From a checkpoint of a small spectrogram enhancement model: widths [64, 64, 128, 256].
Rows from block 3 of a small spectrogram enhancement model, named by matrix and row number. Rows with one number belong to one channel. Each number is 500 + 50 x the weight over its row's rms, rounded and kept within 0 to 999. All counts start at 0. Numbers have three digits each.
After each channel's rows are labels from the 100 clips, of 14848, where the channel reaches its highest value: "peak in band" is the frequency band that holds the peak. Only what is clearly more common there than usual is listed. The data: struck, bounced, scraped and rolled objects made by modal synthesis.
# convs0: first 3x3 conv (model.mid.0.convs.0.weight, 256x256x3x3, each kernel summed), inputs 0-255
# convs1: second 3x3 conv (model.mid.0.convs.1.weight, 256x256x3x3, transposed, each kernel summed), outputs 0-255

convs0.210:478500466471466488443454428469449500444449530463496456452528526526458500487555592571500488385519541477525474602528500462460550467484416437483486422466482476450525469531431500476519489424473464571566507437572479489491533604512413481501364463615413574529543466505537499559458481576500500438525370500474386475500488493618418505562566492500548503500483449469446517523528501492564614491550576409468474639502506480537584562568588381466486483384505500480520494435518487490512481381517471476500557532534500540468530523588506436609513500563436455505441461530531506462465491454518462609450460482588500518500429543473473500545444446533577555532530468468516479463509385549487544441530458514604510543481498383537563576486520563530620455495489519454519459510491524485459484455502490
convs1.210:484516514482485586570510500496565463452470481478516500500500425479536494524591510321601499496493470528483601602451471500451519503536500474446416547535545589515476499424524427541531402480490500500428517546468415444644517468485500520509577522515444500484471624517461518501519458441513462518418549431571412570518666515533541473511524525468504544500500474427483524488505478573549468500464444393489530489568521478550451537439488544539452494623500502498483498448556519475426480516477547509389438503399545473473482514492487500518453500434525500451535487488385562426480495519463560509513507458462476491394496525462543465473486482519500500529453536486533496536459510503422400474503574524500613500493557522514535394483482428476469521513392500510433695565597545598452442494487517
peak in band: 1000 to 2000 Hz

convs0.111:469565388514522386434518472441502497500503442562400513446446536457452493494501441522456524517500516417572504456497502527469561565500462554517513546468534538555416499401567530512505481483545461456540576565528434528527477494517474492562565511524496563423500539573542465552500515478377491494440563476639518551590500520566493587474481553525580499479561542528501452537514526583535518535500431470500511575449494455448547532619588588534526331510545460528540485475546500500526519459541491536528460536483553504497487446492477578524530535681518512539410503387529500521535437442467480433531563372471420516432503552374524576484476560497516550532488498500479492442462413493437462500503538449596500572463496478458474581436454503605514534568535543408500530492524473516533468491506414
convs1.111:483380519482501459452425551558470468515500588538500534500440372514554545483500473496462451403487526541576468473448577512574457454567525491429452516496393493500561491614515524536531544519515489368477474390599516535500534499463553529473441493408586480524473592571514536410494557476514519475498541554479435522505514478500563501452428500564418576508502468491489500520439458468416514463480522505521500444544416545564500454486449496432587541486574465529383500500573457483585455560497516518426481457561449540441479457544469415575571509478500500490456454567500537504460403532535418438528471546500500505501431486642474490510477509552470436483520446489419519443521371535428500580539337559469520499545508542530521415480500392490478501474531520474503561610447516524459463486543565
peak in band: 2000 to 4000 Hz

convs0.223:632500467510500478535500522525487505375453500500524452347500562500500544438528464592495501518517500491534500555468510477434461500411484494480506500495491566500481475500489492533420505535519496496464500485426492476500542436508471467421545471431500500490500509518425609482498520471661582518510514532433544500500428326505483497505513499474459500490503495489500465500490519498500475547812500429484554556500500492568499539426489477418512483500500500444489481255465479483487471549511588456486524520504393475493495500426523485500500545500603488485500505464487364488443480500490492497500473628441479500487566479485486526491500463489504507491490489500524332509423425520514466507523492610484505490462524504499411500495569505490489503500509491500480478524453595500500567486428488
convs1.223:495501520435484496500482383403498514545510530608512518502500467539476487507477531429514523534500478513485517444504500489526500500467532494551541527509522401533545487457492492478486519442550490503509522496511453513449363520441535535500492476490500509532500473500684478500490475544342484500500500542500462504514448489463472626509476528512500497510550513538583511583500513530520486516302500549500463493527500560541470448649496469497498525566500489508500500390489506585511482580499394505507429514475586519488500453488488498471489556509403509517439587230464436486630511525502556479514517469498503478552392500620531455515529563499503582518445496508454528500568541418573612488537402412522500474537460476500502539491404513506603513485500436500554474490454502529498515497593500
peak in band: 2000 to 4000 Hz

convs0.148:552549604481483549518456517604453568600589542509515453482480560488493504695529441561456623465537485478483473500466529537627493518524455574580530507469486422463545474518549519544515427580522548471505523550540535417500495570535476475563483583558442545450500472528533488485516495497500537558535536500426533568529465445520488445463477544488530516528582512424469517512549588500490479496550484582530458426517494500534521530514516447498540497504536509490518556705474475526450539356487474543459492441497631471459495505558500438370442442605500563519554510491354487368500443460500511500467531479470545577478485467450466567500467468479534470509477433515407523452436500551513488478531392583555576588511436533530512465511493506522435464493477419475484533517495518455514475489524547
convs1.148:541494500516435526484500515403497451338492526448500541510500392512500509500450480504643489478514501432483518562510469488523499499558466536473540510519525495517515438568516499493500534525500530469544505432510527515580467468500474538394437431464429500498514451517468464450541469537407300478521523504569441601472502551453520421500500489516513500480514477581539500489500481560525568517461506562485406500518300500387424494438471479442500479440393525526484444564538547500546574611470587588542500428527422517507529468440561515459573528459445483500482458554503500684465531500496499521475504500497507500575439500517477491388361467456482510583500426477547466577455429510510535457500630515440460517484553432500453472519500387432484509487500438488522514498500473498484540483481534
peak in band: 2000 to 4000 Hz

convs0.80:453536674537509436499522387557480552519586461443453601488427493614539539532452478445466500502420503500611507480486452567473486397511496506512494525520491490545530525477517585514481452453443603435596467476500467536571491484477489510572523640491458467443485524496464526476482495500490455515565494575526497509495485555531536595604493500527576500426479554549498479522514522494431457500597471532487502510507351614508487473587469459541507516568515590628522515575492496587500507667474624572500503536460518559504490493500514471518514423414496461571518551446523476509478569510536512422480414498545540633469536489443566438458500469508534465511574508550483492519512462517435481580500500434433516525500500532527584529508629476531539476536488516527477447532549503561507484502592540
convs1.80:495512477508474524498468530435498676588467484457522436425474423513445450483435505408477530421383500483449491495440464444493490508469500496470485435552510406527459514549488444578451532450497452500482577526506500500487516448475474503435506557462472533499516434463495500471500532467507555544444506463315461482490397479489481465519551492479486498562471490448601536532451542516429485579485500454521503496429616528413487419468398472543512489441530515504435516368493495447480500315497456476513516500515547412576484500471466498487418545550492500540426512552502434480481438540523478479408471384497564365500500363509532511465490488459529545554440450528521488404682511369481472543518472465521540506472462522550464497468436513452483458445559476469536500476467473473464465461484466
peak in band: 4000 to 8000 Hz

convs0.81:586533479500467503534448517581500524529559508485440489518520634438510496536507521476530527566488420511540566517465501378432393500547486503431467427519480499534509487569541466489610526567502550537544462483481514505523510539521539446580463622596477487373521527528514500481470490398482520523488528540545500500517455439545442530556432577528523536481500492500541497538483455529451528514601397480560575533509410416541415523621500540431465502433407533438607514527593525418476441579518522523515443481450560482517540521419496519392500541500596489487500450514381519406335531500520538558474573480529533502451529489582455490445532496470424496493500566427549541483459610459500421494495457502426495525472521612469584479451551448500488483513483500455440520492520426577505422522450506
convs1.81:434454415550500446468563393472527477523442521513485533452510411469503566463422551528461500466504454477524430452500513499586489536500476458550557608527462346467462500476443461500457525500532549530543500651537517456512547460543539491404521510581544481595514477494459477447513371500483416510455503401510527481563535528459431486446468465464477499477464551461484528487509433518623409504425491507481388346398522616466467494498459410515500529434543500529511453517468506506474447470502432447500520474483530489574407468542425499473475459467519513500470573519636512426574477444529432550544443516443465547588509523462517424502472500494468627498423477518577406496456466500501482486513508465506481476565633454492464447555525494518490529501500403572587495458557522404502485501523445
peak in band: 2000 to 4000 Hz

convs0.122:527580520520508482396458400500515491633566500520485502472522525589586500528500488453494523386506522479518557457395474488570487511233524537497446542387550474538470586435547500616447464500487561506500476459471486508496616500485478527541484586524466490466520466563381516457530465422482471491508500554476451571513483440524519452518447500471476514493474514484428502460483557506450468500628528488500536503516500521461520490485537439443412464531471545515499488645505500549505550548498571525486547454485492526479464502500481469585486415496625526500460480288532502542489559492484490463524500503513487528500519515459495408441481519523501443472478488514563457464490364497517447525475518488399511469498539525458441441492607477500413490500503487509513393500543500428489612512500489
convs1.122:519476576495463533508478521487460634487478446483494404493459421473469472521455484398516490457475481500408500509498490511406489529528500480537477435657432378555537515500489498537444512422534446501553495613552479456449404452510584543520500644526517584473493468479663516477540539580500573524489475492390484557516452468503496591493581596476488500543415443515710457485537424500511446595442526511553483481473529591470466500487391525500519500434545532500488489465542442500519452402518453451540457521501500388507522474545455523535480554489525504527463488517500431404530470524539500500567545435502548464489478397514525605514571523465555572493508435463524476491642580441462478488484452542531447499488470465561570505512458537486539500500530500500489500515490505594520456487483482
peak in band: 4000 to 8000 Hz

convs0.212:492417459451602534445467543441589597373519460586548458500500423527533492503577501516535518409535463475557519464472500491434569564489439475550476494460482487500538461518530519505421519388573553515592447507564500497551447460451526566510510486487457647460530481472528552654491510432490565506505491483516502372517515515538581519481519436494513483443588395540462573593483485496404531396507622594515463493587401427457444435464473475496495474450519567488477582485504514511479465498474471574541443547485484504510492417542500526469559543396453488514521492469536500472532566632459523571319504502451567500515435466436590526488495459449477552479470445504566493505470563509506481458530500535572483436585506500554475546554443522530450480481482510515492520519507544460467529486485412
convs1.212:497435646513513487502435599563577447555601462469457424448509451458546459473500518369469621499521444494471599557446444494541433442483601531598500511553497525500488530486481488539521480535500477587446525525419522545471562498518500525562474536542478597499428537465426475464534477539458483482514500574483430581494506481481498421521562585436471559500552507501520480512539539615496483499500512451548572552423533462552571575501534504457508470497506536420444503529549481453500500489513535479478460440520528419646452427400519448531471587534512500418513510500481520552471442468538414416548510547513533501467543436591483564450522473541533461497556457500500440500518465483441475596500487476492412634498483527405524425439521603431546563508459432414635500482508574561487477557517517
peak in band: 2000 to 4000 Hz

convs0.72:531542676535514495472540508441427460500530531557500569491513416533451436420558511500514522441442402525471484483519534450608471479430438513670607494523506426551553464452454479505508448444470462500508526454496442500506485522451500527483518701531515464536500510493539481442565487497415484539512547393505439485547500613437524511550365489482557462480474500601568441529440556478500534553505458528516552491500403564483502422631524455515467500394508546523502474320529509499534489520484526508506500525478537485534501514511469510569500567484382489500457500500536493533548513446498507486521546527545560454480500429686493488519514485585488491480535453469504548545579504453465549500428510482513461522446475522500478496485450520469513438581510445554479570479573402569477501500532528
convs1.72:456484427468464561483467495471531588521486532438536412583556500447485487502495510403531461345470509485495518500472528469384505430488529444425473417432512445449500565527502519567512502600559508485412559486497561519497465428504516524500475511500492532485597477514493465558489524450569595507497546466467455495500456473503456456487485530543526555484530488392588540429472524487489534518458500473514474462503473556489468489445457508555482492523514512510530538486539522364465487235590391523547501525556585500571517523503500488474514446484412506500460510699500488493412455552517490542402514448517503407436446456419519597495468536446504494510474487521513468467498411483487281518467500468473463479509455546557550471496505513473471411480523497536509446510468541474552489477488500
peak in band: 4000 to 8000 Hz

convs0.70:425507526521536596539469474571525532405548445454565500528500382442541475523378580556541454493537535467494514475453472482450546486559462557548456424496449504528574489483500500442529477528517533522523512513450500592443526551492539448547516500413550484485571554508519556556557485522516488494539402450548500559488511439576427460500563500521533460495451550377611535474483435457411491477470473404514550431408359494576506491463514477528520489425496472515515578476511485461553472527500471515524469507523462602512487563455548500448520654455457528544474540499424449539536478504457514411462472575588444585480597517471487482464466504496550474555500469644536515531500523581479428397441343483494488498536495458484561582503451507554442413474472585480586472539405531502492482449587475
convs1.70:507486580509429530512482494492474472648557526522399420543467487460512547500452441409550600545496489479543483500500564497590414546495598497491497606405561535545500476478425487457517536521583528439501538441526500450518527490501441562343500470453522509600457502473493500466477420501476528512519500633439495510500529606415557355344483500500500500543500546478413492486456554513579526480350486464471556549477606398451500538556514479555456521438482500500486500512434551521496463500515500408547529490431467481460521451465485546481470453504438503452486467603588444503536442480518541439577500391442485463520514537493514548423612452447478457512564459462475487454412501473467476564489515488488500558542530515446456468500470500456482518518480361577498519400500503495507487500551500
peak in band: 2000 to 4000 Hz

convs0.149:491439497518455458402522493521541500496339499518563506446607505522410461480477553495452503439531464481449473545503453570531536497505582439531590467487603548487548613455511546575523652471509498505572400533425452500498577531492487487441475425455452480561467524468540525563536482498473455491525509437500516565471572477501468564488614488477547525554545526390474537500526500597570465589515463500500465571408499437500527506491500572518490498570504520479500511524566554493522469441489484469490490559500500541484475449542512420450531506506486500590500506567523477531519495553601516437465468459484525500502538645500486339478464514462643535470523500485583408574486504539445500631474520508563471527578568519530439547509457500519525562439552620442560506468535556386484575554480479
convs1.149:541500500538517416500436501516528573485544531500548605474461461454545532459631500457449493563455550437528479520479512486560500558511491495459469581563387592547484488549486406500471466521429474386346484503505467536392527575495401539432538509438403603485474651512496441526491561437517545488481492540500470452479483529425517500548571500578379412469480492517480545524452511410461487424516500449459565489552489496541496491566500494500517475494465533496408487500453496506480604583488543590536500482551471511488559468411515409446444484452438543447517466452478512578542512447458510416526534552504558394482513573537521467468569471492562505457529535494325539394486513488529530524511404502444486476466500590466521591571563461532484543478450501422460465467452459521531461488516482
peak in band: 1000 to 2000 Hz

convs0.78:387552512534507533595500500473501522444452467434551539529471544424521514526569485569532500550470604487592473520420492464446501500500437400504470464381393525420462507570427489481500458412480500454525457425560500488461473560424493541481514576540485467546491452519479436525516511471483546527510455432490534445500475455604465511579530521495512500509439466493515472462528516396431569557475560424512434478495511559602552459509500503468562515518426592460535499485519466445499513548528465451526508563569366485490546562501484502540538460444338460617534459537589523506524544464514470520456472605557457502513484464593500518513427462601510472480435456526554537447567595556497523481500421516458464432500538434582533656538422515477535521395471496533509548419429462500479594432517529
convs1.78:463530471473465500576500442424498596527544526511500435447543523521615490482466514463568524480559473438479488550445467476378471512531545489435440453494563542494483500490525391500482576413573420497334531555435532453651476464500491490526516386562489507517500558501488476545395431470518484478524504510441506606579528525500525482482485520476526524587508411454471500563480500553534500539543500461530553518539573437525469519503487504527457454624466500548481418236495500457423450476470478457465484500481580426456471510491479530465481531517565480475503490492355460499468487570475518473401567441514438412412502539458556533414517503497474484497519487454473428538510501506460444536512500493538584509514465549443465403428475472492461505537433563441462558563536442520480500521500460
peak in band: 1000 to 2000 Hz